Rows from block 4 of a small masked image model, named by matrix and row number. Rows with one number belong to one neuron. Each number is 500 + 40 x the weight over its row's rms, rounded and kept within 0 to 999. All counts start at 0. Numbers have three digits each.
After each neuron's rows are labels from the 100 images, of 14976, where the neuron reaches its largest size: "top examples" is what is common among them. Only what is clearly more common there than usual is listed. The data: gratings and oriented noise at many angles and scales. In brackets: how many of the 100.
# gate: MLP gate (model.blocks.4.mlp.gate.weight, 848x320), inputs 214-319
# fc1: MLP up (model.blocks.4.mlp.fc1.weight, 848x320), inputs 214-319
# fc2: MLP down (model.blocks.4.mlp.fc2.weight, 320x848, transposed), outputs 214-319

gate.421:451448519513491517475476419479512546466454467534491595531495517476434501482442550495482494511518466514546494460549426531501496505510492488434464415506552523545466481559511483481550506432480470533443537377469484517577524569532481495412430431499485523573498399474546491517539486505573466504442473473456419524480457461502
fc1.421:473528536577502482489494549462497468512469514525488461491514470537563447547528459599566473547488562455518463502460552455515445454592595460499460550485495456551538471492521518461509558482511485480522454564512535541419517441469507581559531566507475513474521567528440533470534549506450497512545529480533463511515555552516
fc2.421:440452471457486556539482546572579504451498500513565512531493456481487502491460485442466491452534449538495523508467522517511439455542480476441460512503465471421532494588457466459473490565547505523430530538365449615495498384485462500495550483489478531514523500521499542428541498502491474437483558515527472510396508503491
top examples: dashes (63); very fine (52); stripes at 60 degrees (40)

gate.506:493452540459532508582540470526485480514439508562556495436486565485497512502475494525532505419489506471532545445482496488489564542458466521487537549537523551556512525542502554495511549508480533497502536482522489491513479497466520493532518486480542464500505518454511476534510528550456545434455467435473483449511447460573
fc1.506:478536483450483501473494374510494549491531489481462389507488477594506465532512522526490437601519557458485535450534507506521425441507510470494460510503436436526510464465448548514432526564538434383469511514444515474546453522481527381410540529447464486439497459497445492506480506564570490500524444533510483502514483475554
fc2.506:601473505485518477475505463534547467454487519485461468522523535539505532496495485520554454537493532491490510496519505503439477537504509545440492444509474432539517460586526486498541493496499542485515531525438455553523436547534513519469503453479519561539472402476542574510482462517515502477518502516522480535550540463493
top examples: stripes at 105 degrees (78); sawtooth grating (65)

gate.504:488452449550478539505507503524409470518515527471442431505492511511506490604472500443533500524529622523461540498479500481473600599485520493501499552567490473486485525474467470450435504445506415461495588479478450490504491574541505532517517498459552545442473505493492438465495518469570456502489494519565554362536503440527
fc1.504:515527508563501479495509457547546482607438527516544514543514474539525440464490487418554457498496516426533491499498488519578539523493514559509455505502482567545462524564389491427518518563448543549461547472527482489495495473503431547549434471440525550540460482502462482535572520504520463445483448474467524593530472502506
fc2.504:542482516482542544596481473545487518492516491468514477520476525480483490538442494464491504527496407485534464533427483476575578466561478419534470497433485523521534470466573466478517507535483517384446513444524448567444513487532473513477496520503503498542522462493522555533581412428549474534433443515513509517574503546552
top examples: square grating (69); coarse (64); stripes at 135 degrees (45)

gate.654:505569520512491446542495436503476526485574540519500420542442514466550480531514530524505517553466552533518530538488473529549540478567528507499466535512390521485514524461511589465540515554463516479478535561548536574490523476444450436466491534552516476469500570489566498446536449533500537560457456427487552521588544462490
fc1.654:529492524507557475509447521530465514455479519538570475457515454510474418497514461608486535520517497530441509506459522514506518543509481556494482563483406466456495455530509559488451515522492559505456523561542467608515521521468460473450496562541447466488517592583501443458601467498449534590467491455480460557598556454411
fc2.654:473460502515537438501477461503546474517510528448499532560523410531428469561445499525455498456516513476573527492532523473435550486508485499478521568503542454471460524527508476512507473506577508555525455513446465444472522481501545539538506485531507556511557455523534542489404521477531490493517450605553547463503497491458
top examples: square grating (48); medium (47); stripes at 165 degrees (26)

gate.527:514472484502516446536597487507480490469464468561417456510520519538549524562431482510467487459490525492514567464531458520431495516443531434460518477563461457511505477522453511515449538502505491493505532538461442519479462512498412458558546544527567518513510518482537489461552545545485599516522444517469482522530473468527
fc1.527:497555482527474487391548498397494445468514428457480477583493499451466479474572527549476470526583437534392413547543542528487504520530505551483432507480482504562490487484519494509552510408489500491516522556503485514467512557454580500503526520526535508485525544481458575514493386522490491515482523470524549552496533543450
fc2.527:505442516487467473506478566533490518445570445528500498453481517481518471435465455457500546508545451498512482539445432578507501517471482557476441480519505558451605487499462465564508532546445520487567538528476458503518570619524560494502425494449512544524466449451557554447456517488470501494515446526492473486487497541528
top examples: very coarse (87); dashes (54); square grating (40)

gate.110:487513495507561457509577488531455461538468524528512464508486530484510507428449419461497483472457575535454473546560444488498422554500477498474566426514554533504535493475459444554448498437509545467535501510555488551472495530454461500479492471543559499439479421438443558563516480599530489514422499490480544537546555467497
fc1.110:520395533496442478490464507482466531507546538492497475507543486413487526570503500553519513453514473476580471448452538502493538453473558502525505554510474495498533483519509531478518548527483522488480521513487528504520542498533542475531487569461477467565543524535577458389493494383466491473579516508493456466491516538513
fc2.110:429443479464515610509557497552487535516447499440507524440486498475512476461461533530477440492503464558529561469497496587548479487531481546487470511541505528422507588460536512543584502462506488454462538447521472502522392538485548523512493535521549565462474459526533524581572513456539330509475563449482494532549483508524
top examples: dashes (100); fine (63); stripes at 165 degrees (35)

gate.305:491518504443583473539549478461585480521479482489520526555502474515555451529465524537530529429528536533485579477463505461492443528495418508542499425521565504550518504547454456508519464562507493575514507577446535537516536523474514484524568479504548536526475537516512469562447479543472444526466519479498485441423551515497
fc1.305:470453526528494493498453474487527485511469484572513466517553475613429467542477529466474495548503524487463560508555488458488449547484464555510430433460521507558436484484456531549432529517502468542444503524493503479464577533532481484450566524468550504503555456477497519497473509514471583481488526499569506503527460521519
fc2.305:534489430528522495507498511510532557481560503478523513507554465447492481512468494559547494563428458483462474487526482550501497393521517522550464519472426489467588480517452489451527542493477452493545500464444515483491493487503522484463508511524426504532501528457479440455415496447431415539483536537542506471430471463536
top examples: sawtooth grating (85); stripes at 15 degrees (53); stripes at 30 degrees (38)

gate.234:426575543574484508441520506459462507440551462547390505467504506553493471543483536490452494486437570487439546438503509558463450460513598464564430442618504538465488435554486531525415491592543521478490529430485409508527532503509418468444493507531477566451419533493528501561490489596516443540543514451486507442477521547524
fc1.234:390524477533533497498439499483518519503446422582509525494549489550439545572505489451472454437529530549415510470577512501491522462467567444527515541542526547425463464502526533488585530509483511498491528506486404525497483489497458438505556477552555459497475527493491474586504484598492484502573512521496447462542465507550
fc2.234:514568429520513526529458456559473466538512508522511466481493486448584481506531514512514510551540508560500457488487526521442526554537555536479527519493438518504529538442525466494508490498435442486475466562477523477492511471425481456447460432548475548530563475570505513561511511477495454499489507510545504528487515539474
top examples: fine (83); stripes at 15 degrees (43); stripes at 0 degrees (26)

gate.416:559453488489521546454576492470469542521585462568529542503532516526457545448543557491547568532576525437465568477531405520493484543481550451404523497465570412437448504505585462492457595488519447495476513568465490539503472520523536438466616525459492505542507461472515548485457478537455452485482439434503496457529538497459
fc1.416:457565492488466563426560570524512504449448537493572440494548550484502523533504467533529491508527569511418573503445497458457551491479515452400503454497512500541535490522501529457482479502465497532509553496525499511502513540483499519543569560504504497465497504519519546418442533498562483475512490524471449484597419486499
fc2.416:458487494492526508451449482498496488502490516535448497540495489422491477451487477484593508508515515485538534511458533405489513488535530441540481487520487574476506539520515501509461535483503528483504451552514411496535483539514482468427521503493554574428593528443506493502478506484447620495487510447520528541505503506484
top examples: square grating (90); stripes at 150 degrees (58); coarse (53)

gate.620:530583534490476530529463463469491482476459520449550533536419503582445466531511532504526529459490503469504477521520444504461505512535458476514554520462506401530447511474485526462465552468532537457491527503439505521467465447487479509362483457583513483513513522528521554533583517441460469491514493496538514471536614566466
fc1.620:456576584539508442534524427501506515551541441510555568527449538533498527517544476428464501447481540525529428509494471506475515545457527548431529506534475549525433528499466473503565543492478470562432525486520505464506577511538528529456554516547536415546490465454514537491507534426501486528547503496463513505426457535566
fc2.620:555520479520508499535474501459485519530501489484549529508462529485418494544508493536531534543546473483502529549479564456568517409482555551538536400527499582532524467588506469470465479485457533519527419513503437493495470487518472480493458541511450477531493543447512451489455520546495530479441471499470559485496467435517
top examples: sawtooth grating (92); stripes at 150 degrees (80)

gate.534:527515446471594512564466508453533470549512516501467440550514454564434470506538457516562507495488492439566533504466495498508447524475549474467472486531543478529519535527436587451478501448504554556467497541481590588448499442495471438595594509534489492505521564460486557555469484529473501438486476463581556485458475487507
fc1.534:516543502534502479540542562542403512476532505488516518507534509482489517454556485520519474537478537464530463493472460545516471531528482485459502474572471477562525504489548531493506478536543533398429576553442524543537459524499456498528487444621465509470403423550541506421444496501496539511465508477460521532493542463519
fc2.534:517558463526469462493412487484524456492507502437561483457507546417542462517465516479494499490533563477527537435517563482570498504450484493539490511495606445524510507433488487427561495512432485558539528518574439511494487518550449507504487492555541566524491533534525414513462529514473511487541505494508464514488531536519
top examples: sawtooth grating (48); stripes at 90 degrees (44); stripes at 105 degrees (40)

gate.118:506497492855576460553527508477502575473443421459494556506519464539628363517450500512527470467540512495521543474603378503528509488532445517489483509499479503508454450489447536537486486489548510484475550505487526555506499483490460495512500522505441491490497526498442523486506599477494510500478457468535502497482488491500
fc1.118:512501434397455483594444489516512484503597565465501456501542571462625459463558477504500508499494504598488403521622580494488493473531523546474468538495485472490524480495456467390551604497538498481487482453482502546595528493577560499501505464485509497490497492549530472527521430495479488453489524426459499451483514530463
fc2.118:535509516285475519481528515545492505499497463388524511415555516496500572513606434484498486471447488483498589488580517495525525515517371507551475498477483504475504503499514515469490533465524493491513466517533515398513531583528497490478508414519439496504523490547504523534444438512502491529495532506520512526529533480551
top examples: sawtooth grating (58); stripes at 15 degrees (28)

gate.261:492468489463456385522534488523453524480522455405498500479459418555578498506469456421542509498483527405578535491510528526533505442477526502501479451538544552494522525444540511494484452446489525570503518546472472512468479464495532507461476527519482608481454493540432520468483485518483495435502541545467482508509372501484
fc1.261:477508592488481434498491467529498507439476461427456486446457536578537492462485517525507549551494498465537522449469516517511533474498477496454494523555580524489507572449493517523458527540432499537488520529568484450466501515511558472514529538511429567418443440551415510521494531456477595465481532510443572509494470447480
fc2.261:535504569490435483508493511511483532488492542526454490535443431457504502519513533493527537522406487491482498427500558475503493515520504519503473566467530492502435506521539464517491466474509470479515524542468456452552520493479418501556577567525497557520525499516521460499471552538412480521485494533475496467518468516467
top examples: coloured (100); medium (56); stripes at 45 degrees (49); angle: stripes at 30 degrees (28)

gate.710:471608517431606500537487450466506508569475371544455536495511502535492446501579582513483456507547472495520391484481464469415487494507410479472527490467473543503430474529504508516455479529550533493511491524582471475465480498512464503508544496522408527491486428449513520563513546495561464527534525549510464510557512560505
fc1.710:484456448526366485423539447551506521456502532432512459526560582499503587487503458483507535470491484490454578500502537478610477522542587507542517526467440505514582496501507456518530505466438503568446498514481562477548488534436552509539513563495543524494464450650510492485562443467536509524506465460453500480525451478456
fc2.710:513506406509526503599503507482484442475517508533521505416504566572466533517460486483479505520399423538472490521475463494517488489524494498450499546456457478522531489507554479563508500507520499518467470452561502455530584565537519487480440383501512476543507474418479508486577514437510397538487544489464537520522415497514
top examples: sawtooth grating (96); fine (61); stripes at 120 degrees (28)

gate.225:513478481450461476520501459519495604458518529496418421476537472423519499483507513472480480483509547482523539502546595532509501516511520565516570477508523493510414444460407482469552430553495518474469585454467468548528489529505501504483517483450446522500534582527572437529592491481485526481519510590419424454433503486473
fc1.225:464503530400570514524461520543501494502517536606537437543487444481370390488591497519553487541511477583524514476569426486455497523534386510510478567543482511499512481489546490544489616486458513495468498560593543490534499510569511510509556482478621483519473499468469545486477486547477467502477487430503568439533520483505
fc2.225:510484510520491400513496571522445524497560608499524439443486539514422469504501479496482542531524457457472519466455471548494519509461480618516485552510446477507544492514522527545486490482549460437526502459461522498523492682506519410523574483532514505441434496496499561480503515511433472481498425519467501485562455525524
top examples: very coarse (82); windowed patch (75); noisy (65); angle: stripes at 45 degrees (26)

gate.369:480461582477513511466518486492458455527586559487450491496556492540524486488460548497505562497518491497502463550493440482480469541480539530452414482524598477576514518481570463625494507526450488417497489457487467534493570548492533491530508535578468504477533566483505480486432468449471485531493519531423448504553559549493
fc1.369:528486515508573481496480528447506475485541551489487547546503544527526483498475469527488626437567478486522463541472478492504480497542537501494427478573589492554542476500497461587447509570492459480459508501465567562531516490496496534483487464526478498512446542503457490499430521484459460465537523488457516498455416526541
fc2.369:453497474494450536457510484529465485522459531527489536509546508460468559460577565522507529437548494447506533502546518541440539525422475569493494517509577508487552464522463427468449441540437515473502439482511477466447551519454503536534481492548498483485510484519518592536486480512587518558524572520517521551583511452517
top examples: dashes (80); very coarse (56); stripes at 120 degrees (28)

gate.48:458495525491471498577544518503457497524470511462493506492437554544556444433474447531490520509496498510483543448488531469528494370529532521522550468554492588515574404485522471455505469494563561510498468527578480584483547515507544444483563460549461523509489562477485493489496431488447491495437496451474530481443507468506
fc1.48:494466456522459582526582472501454479544491509471536470481512464436485447484538484578499461532496512499496373531538498488588512577513499446503492459493475528506483484497589432466529510491452452517501482406495491566545531501460516501473537535505496528489545588494510457488462540424439528447568519432469451501447542471461
fc2.48:460495489475478418493513600467553440504498541513415528474556524481509456496496473502491478513490531519489498445517504469496507475516551490537526512543459522529514469488533486530538494451502463534469483443595520440534500435540528517458417506436478542504426593492488454480539463541501461540487504530488466489520486547504
top examples: medium (63); sawtooth grating (59); stripes at 60 degrees (53)

gate.581:486459524483461488526488540447460532501489478468460521498489498514533469482463434497483459499449512454506485515516462520517474507465516478501469484539564537569511455548418421595487497501546522537570500530538538424516479462422501478498511571462456575521506423510494498527530532464525513523440432461503525514536484528501
fc1.581:497516394434541551469415497496426507474438506530457402534447518498495607450492511470456453529480501441555550516483537472421500516515485466458620531477469523518443521528496516490522451488481493531485509461507529489542425522496526494498521505521493651524514484490483548464506459502581435534568528564511560451548504505492
fc2.581:481512495424462536471519554538519539484534472517502537492406553556505522506506509521534468507475485392592472549478424481491541451519462459469536446508512459526471493478465428458492434540556604499537492492448464557503520480479529470523547513441569569555526536495468457547507523526522412501507489476473496552472478457503
top examples: coloured (100); very coarse (51); scale: coarse (43); stripes at 120 degrees (31)

gate.41:423526507475480573451531468496532481481496464489525488487511477572441533494556581465455565490523485489461496474413491455557504496547530538616443456507538493500493607550423453474474498447498590523499486488506485501466545514544463429484573455460508525435475528555441452468451450529511476561540485452478501498561466497518
fc1.41:441476476496486422409536498558452501525466521468526525483449529555465507502451520535493514513546551502519498575390473522495457494519423489460534439493537479475497474466482483501440451532522527502530548477577511525485450508532546562515420554512420529422425426478501507519550454456523532548544497548435514506520497469460
fc2.41:496517503504434476490531468561526529542498485443447506464543460544473535505493567482593553426622451566421511532470414540532526491497504590473455440498498506543495437467508489497522503523515525451455468528488424533511489633519524453498469477490475497501491507466418525451534484494446469498524387514516544552505534591511
top examples: very coarse (63); square grating (55); stripes at 15 degrees (32)

gate.508:486547492386496507470488521510479481480530498446498527449517464506427530478523570535453474546540467486557516504426502522484503519588540513522458459533520532356493480407562503533467541502575543487509467492471583466506456552448517521464517531499492489520495490481531537540478450474449520493524525515508556522463588527455
fc1.508:492458502524501601525465496526431508477482514470459546416488484541591533449528534486427515548496462509512482513504520536461570473490526519509506478559515519503502474434517528515469488440459455505532499526491518492533490499470487549430467500514472487492469507543501545461490487484491450455536494516526545474520560498473
fc2.508:473443465489456501497498474571556517478473522493522487516534567523438498557460529465476434471598502534544529486533610483437532523491395524528460545541465525546481493553477478502446525589456475489454543523508501468510516571486558488500554484425494514557452432504527541463414450590462521452453496504467517472486435435510
top examples: coloured (96); medium (70); stripes at 60 degrees (45); angle: stripes at 45 degrees (40)

gate.127:510468528527521526493458526430493480465583468470497540495513484493454508497524480469521535455541513447545467523490477444485548522560439531515497514433454565538515455499479520551494499528526539518500505474521443546482501501541500454521456609502481549518525520433578505477551553393487537546432495455488426438500499494411
fc1.127:456500487496444452541555544531517511517476487506512471478486501497580478506484556517541452494476530570464474470516517551530482489437572476503507518548485436472458563513536471413463521476475527446538485528422500441520483467465488588483505535463534464508490482536414477515462452583497468422543480545464570501542547503533
fc2.127:470552484573558513504535543474552482449485501494424516533466488531513494625421472481513549579551499511498487520513469449464531525501480533491511511481491506524537460474430462539505399483488471493563487441504524630499427440494574514461447558504530531517563522439455491495521524551550559502448458549517503415442476454530
top examples: dashes (48); stripes at 135 degrees (28)

gate.364:556595467484540493526477531452462560464475536515507584491515469496469458520536466438538506481546450453505620556479529513491535491518487455524518446490536492562479487481428387528535398462461487516457546497498516454554576472544495476528482560490506505506498454550519476463461528465529421515441475439465463499533508483503
fc1.364:475497513523523477505493499506495494455545555543447564459463488492521425493510444478480533500526575495495558494511503504506536481409493540480522519465511452526398434474482525534485494456521444548492554475434452497467498521477475466485589532532564496506447441458568477553462455482504487541473442524540503557564446428517
fc2.364:494467486452453535547471471573524476487519481513489422541475538477445521501497519523537472482503457500487487456525545504483507556454506477527518529483563458478457523536523543508441528499531545533532530466570464530466542509502498440492572480458493509538535481498511485484592411487509517528539519462449482499513444517602
top examples: fine (64)

gate.746:490418576527487525490543619478488551478460475498500489466532482522455532541543539545428556534482471494464546489485473482441499520542527521500525470524568579438485537519495542456448533478512523534522524518501413514505490499506506542489479556524560586481530501480600564527463567525500453516444491530559461475410512534503
fc1.746:542499507537502452549552463462441511471496435475469565508438499512530441492504474552436497531516459492484509494412487594424510575449459553456470517515520419488474490515460419456481571523535527519517502479459542513548504470514509454439507545484464553499443479555475520482504563595555529537520513472480520389529455482480
fc2.746:499460522515423522433515575481505437483518412455470500530552469479480512550465473526449505468513525523455504478491544578507438486443526435565491473497511550502536469389520470549589536460464529513480497521495440545521489563482514545533483507472502527506520494443554447567518490510490491492463493495575443519500597498569
top examples: sawtooth grating (95); stripes at 150 degrees (61); stripes at 165 degrees (39)

gate.334:487493556454467558483547501535515519501516499534520501489491617501599480534426481472499420440512555542493480428471455514448524555488486484518512496493446506558557486491498506475510468511475517567467464524526402454484512464475510616563489459484535406483513504478482444498496451502479486467485505446494454450558484514565
fc1.334:546545442458511475466486526501529473529471520471508498477435443482463440445458506509448562503555484490516519574547480470489476462499531501484545554509617537487522465499470524497533492491494507437556538440575535471519494526495525424439530497503514524525489397534488485550536505498485530456468481571542486519452445531479
fc2.334:571459438481537518460516521463462553461549530470439542462455484458433465502503476527508484480485535499516499525534514440513557453527510512506510466508563505521521512543511437471513466516548483493435551515457512493437499472532557523411596541514488494530601504465491590544445507487459553478503493572470635457482499530497
top examples: stripes at 105 degrees (87); very fine (80)

gate.762:471490493555432553514549550503470422533489475563512434477545425541465508478442545472567511520498458565514483459518475475474509516429495598523457523510543507537520430504502536509457525589469497503531449518478428485488521512498475583544488505484464534503537456513467456429563457549472499478537414474564467473473522444486
fc1.762:452437498510479500521503504502534493500500463527517450500517509451492509567491510512478515422488505594548487506536533504474481540457502574491392505516542495527591530497522503557541477501503504477556466498464477489506449558472461494583423513512460475525493476528518467524525435469460455456446408510497422522478551561490
fc2.762:551474510496454470544494556465401509534486452556418529486428504389562491495487525492460498501635462482518495512499490491472589477521476432495487513513603558450575488483553483525541473521412507468464454482572486455480441483567481528485468531477471541518498437480490523505425504499469579506470426536482502440484492480484
top examples: dashes (97); very coarse (63)

gate.685:483535506480502485491498521491484519514456571498524422517511478504516438489543521471503462432482521470525495411561508482537472544463507468515495440470504546482511472528494534565526516474504491481514465467531506478452504492501515431523523572580500443534512462502476524622533502566575494507504462456486517519503498452513
fc1.685:459435484473513531490533512454549457535521462497567479485453532521466526520456555571493531572526525484503495540485444482462540520416486491515492466524479430434503496570477475505491516558504545541491532530490543491567498519533571556492530424437502487419492502479490509436511470421449527529489502562504476480536507557574
fc2.685:481445474521452575520534467534525514547543481477519469472492617486494531439574525416545558518485480480468441549480495487523536418536495540501455527441530488441479547445465473550518508524520472511500599497466489452428547470512570497379515557465499457520570493459570505499540524496474507496510513544488507437478518521531
top examples: stripes at 105 degrees (96); very fine (55); fine (45)

gate.532:529416525502452456474478551524535485520480471505515548484516553498487539578494512501506435502516570488546440436489467468499506437487519508507480515493592515477498569565496494483548475488506497410545532507508471473494472518486509480549500524480499484584466545470449486511463466512514480504487523492554513434539566500504
fc1.532:515554453515496499537533481511496476490489539529493511512513466528557558539459519529585447517486454448451487516503492433462548526483440475542515548504507508520499393486556425444524535546532555477501508527478504449495534508529516544510494522439504451545523516519513428514502565434426491469505512429421508476491448439486
fc2.532:470489516458428534487496415457446467455511471572529434499539515533466485526486491554487489504510512482557435474564561486460519494488479512427464507573525482506477524491500477493497498478457517476556429465464544494463462516508451575564503463524503518540533412569533528541451519474571455504439485480511501501506564561525
top examples: very fine (68); stripes at 90 degrees (52); square grating (36)

gate.440:437487514509511450456487539495485561465438461561527533412468540536499464462522563507344514491493471523452527517450481441540564624545541504480528482527519451567488447440583548454490420511526552545499472557485493492442491537540513486496502525517538458480581512469541524496535462496526514542522475463591586513460457488496
fc1.440:447456505518494495486547488555462430509467554465492508531499449574533536460529490541443464564523477477465544532414493500482504389419499482512508466535460547459418504548508436461472439449519461479530496510482458465472470477552503491497447546483467502504488516530513502483472532472507470518470578439555481443499502463453
fc2.440:526641459493521512494470426489504418486506561452423506528565496553464483563439519485475450509493445464474520541470433569454524496473494433535536503511442496487450555507495561445569480453567535483560510484569525525518449444471531483504422503547532413538571505483429455510593441528490575500524546466518484485488526460505
top examples: medium (91); stripes at 30 degrees (50); stripes at 15 degrees (48)

gate.170:570558481442555418531531505527512526498450524515492551487435527427452502464497535514516473560465552525506527437489472490478446496495456477511498462522494488510449414520485489463532537515467478507492487520546478480485476553535464490554511454530495601501490481490562501564521442510493507532487445542528464462464530541504
fc1.170:475403505484541483471466501505488510446506476507507462517548484491512470503545486508527518496486439474486460503531547563510500495512557455435547572464505467506579563489569531439517430475565504542544512532455516557501563480477513495515514497437479367490502503532424485421494575481537516475516513462524492460521466519513
fc2.170:424586548549531432564481518457542458490466483519489519505489534503524556464513520564471492498444450545516463517509488492508528497478474529511496523514492478471469556593510491501551524496552486483493473503479469520507488523489539489518501566474487512502456469554512515439478471517462518454487467492471466498478409469497
top examples: very fine (100); coloured (96); sawtooth grating (38)

gate.94:592481494528487553527453540512537492520530529510534511482570496419563518546521442427505552441495525500503599554548544472570542488482486496525543482461591473532429514501505512468476423519462463508525464489567470481486561474506440516511490546551552459508499519464521460611545524504468452535474538515446460544481528460416
fc1.94:527568543520513504438490500472503499480543547515528545501430527549385452528504541554450525506509472479484516519491527505508447480533509506530512464493482468462526525528525469464421463443461500504525369539489525466459516438469491487521480568458603453492480570528520581487567526520511501481589493562504498546469542479440
fc2.94:489507523503518477481553425514490470565518466526557451499519460515516494440462503499487470562520563466452516583484428480527531453442462501499435538451493519534522536590479497445458448456473556463469544495479589490412533546524505578563520499441532513525453513492450526555544453541485487477611467470488403489483531556506
top examples: coloured (99); fine (78); stripes at 90 degrees (52); angle: stripes at 105 degrees (41)

gate.307:483540573476522482496537543507524475556501499380562527446508420520555505554529515533482488498505534396461516459564475544427518513484477560424529482480464489509529488427522527447466473473473485489479460440449521437525469529516527552561478541472540493463542520443503493506503494547488521425468488502522515524526495476424
fc1.307:544567476506490467482519521520542473508485416508524546492551452609520492457524514492466518471454536520538507563554508435496561468526515524471478434474484474489465484562486489502561539465456535464535464440476478452527539499476433618488476512570543515466502472473520473484452491533591513467492491508496444530537452529473
fc2.307:443576470510496527464532542498474481410488496522493458529468495503482485557496511515427499486517433521551535521532600445512458500529472487545502464529507471443422501515499522424516414460488470567525500499478504485517502537458471454499484487530502557480545482525474524548514453554423519523481509487533542538548483560491
top examples: coloured (99); stripes at 30 degrees (79); fine (79)

gate.38:510471506501538562491498512466526562525498506534551545488533474420493448560550545526560455526520470489518566473503524504544508481502535532524437551541459474460492450469499480522456403496563508498504543535470514492492557540529506503494543525490523479479434445524503459572392514513516433492455544489500455518509557462472
fc1.38:451450453547507510542500546466507461486482453452473493511477487545567517573396462507449481527452493567513434511561445492448530544493522542559536452523492478500575451491441481583461496522480483522471467482513589580515493462571490503510521609478501547430516627491557522423545505507471525528511503531469455456525451556508
fc2.38:484560474477543464514446503504549505474438447532434525541496553468443538508497508524476487475542426557475485575507531517501491518384538507486481456487483411561602540575451499538488493506464514564554534519410497600500496542514421583539438502494504521588493485438534512536434516527470369518391508518488507517454460375495
top examples: dashes (53)

gate.564:457508526489518521484589540495456449521460452573472568492470515491479555494421455488439492474469506456541508549477527525466526547533514510498485578484569524493559483564504437529507528500523502494488546449514529507508486488548464474518460473544513485426452487546559503452548506493554451535488489484497550528424519551445
fc1.564:445519475520493497598494492462464539535525455516511486589401484466519518478597527462503521518468477459542411483534464502466511514486475507464489471489443548500450459526502454504480611500545509457449418499496514494555509517452497469501489461426455599509526556523484456541492545422543533501429578530493541495532523501456
fc2.564:524502451499472515534515549511513450451565478473540504572488532578490504473527447509545539510324455433561580517468471535528471481479529571491510485436528555415480492506540454501472549483481552495465543502519498459468450386450582455452485454463522467529578507476557460509480476505500428489523518525515531495598475557483
top examples: dashes (78); stripes at 60 degrees (32)

gate.98:490411452473494460476548516486551498579511502404579501475517480465465467564563519523457462538527522508530510472440501450470523502486524513461489548454464495549530495460519498507486527472445473486446467505460545494494502526476496525528453564527543506416495480439580505517564449513535475513586527468467546527477483484423
fc1.98:472534478522510495504459490467463504464501533469525550462527462448442517509506522486440429574494538510499564501502539510542460583509572534489561497508494482488492524491509523539518479484459520370547570468520616472504471453475552455496500540538448512395441525465519546558522458511490415457489543426475459514584544500500
fc2.98:456445525477484560508503507543479462460523483444455423500454534518533542466539498551558519554607461483409518451426475519471474563535479506489462451495458459483509515544495517501484444526550453535519537521522484529497489518491501491512513474459509500486558461505490460559504489475454513489481471576568503504441415522554
top examples: coloured (100); very coarse (58); stripes at 120 degrees (26)

gate.304:517498473470496544535441460529530529546478476541493524501480496568470495538513428532504452400508508478486502510508560462455479484490520525465556461513501554501415440475511465528545472466422490508440484557488454540547531509577423449462473413495435454530498500481526528513457543524517502511495494527481466450499536533521
fc1.304:536539519510484504421499482482519477507561467404535499443490503487548479492485563484480533473540499523471479494515465512562518489401506440436495498489461607570413492594470510490530494465503579490490420508513471472492497492404508484518475486468524497532482428548497475497533464464527503499485527447547460477478527469502
fc2.304:471480515498474522563535530478551499570488509464441509500457530500530505480507558567439460477470572578502526461504553506532489462524487472473514561534402409524477488519516533469478483568544531496498518482560498452510479414447527544504519487454468472534502495504571566551465507466533578539543499501509473510533571526517
top examples: coloured (100); very coarse (84); square grating (54)

gate.617:490514536491499467506491478531482477541393541561537494509439503418490507435563561524548473515447487435490383462523511467464472514516611524569560487570446478487561441493478550516477463469523521539513522502484469595516562496486432504489541531526489520471509516638498502488437494557488490451488534522473472499464487529533
fc1.617:440591525522494459559508519490524470546526527486550455531514527502541462529483524525487564534472568458535477428491500549477501473520598481461549540561501464473506413549486524503486534487465537490488502519515504516476465478530514390562495540508445503455470470482522535573417490515480444485406535508521479526533538548562
fc2.617:535528471510529532491374473519502464572552517506485474478443571540543546418495476503504550493515518548532555481550485561520516449502449499433535420472492519559482481512540495427414480513512533431490458521539465513592476458451537524483426527550458529606550508488498504496506472442474494445493453492534555468526443540460
top examples: very fine (88); stripes at 15 degrees (51); stripes at 0 degrees (46)

gate.384:529519500511520531545502534462436468456490576554476516549482519564458417523480473527488519508450442499561417552521510520470504491476456548506444512450533465473462436565511498456546526487494508492485535495468496537477517488536531526485468470461479558480492465491523477439489343579527432491497477549498457584470508499478
fc1.384:501425447525476538437520503523479522510507454526503487467503519443527512505435489501498528555526535483451630526506473482499490469487548475468513512544500547539456535374486473561469460577516460515570495525488543518544488511437464440540491497551504534495507508470365488507502488472519592449538513458535481513504494464512
fc2.384:523431473477512434570525526590483468485407477555478457458506528507483515522506475544480494429457502548489495428512491510462465404541496505469457565498495489508556506499524531501459507487485470509447501476494510527516547554522563458496453456491530489536539500520513542457554616502501504551519538515476461486538472574516
top examples: sawtooth grating (95); stripes at 165 degrees (92)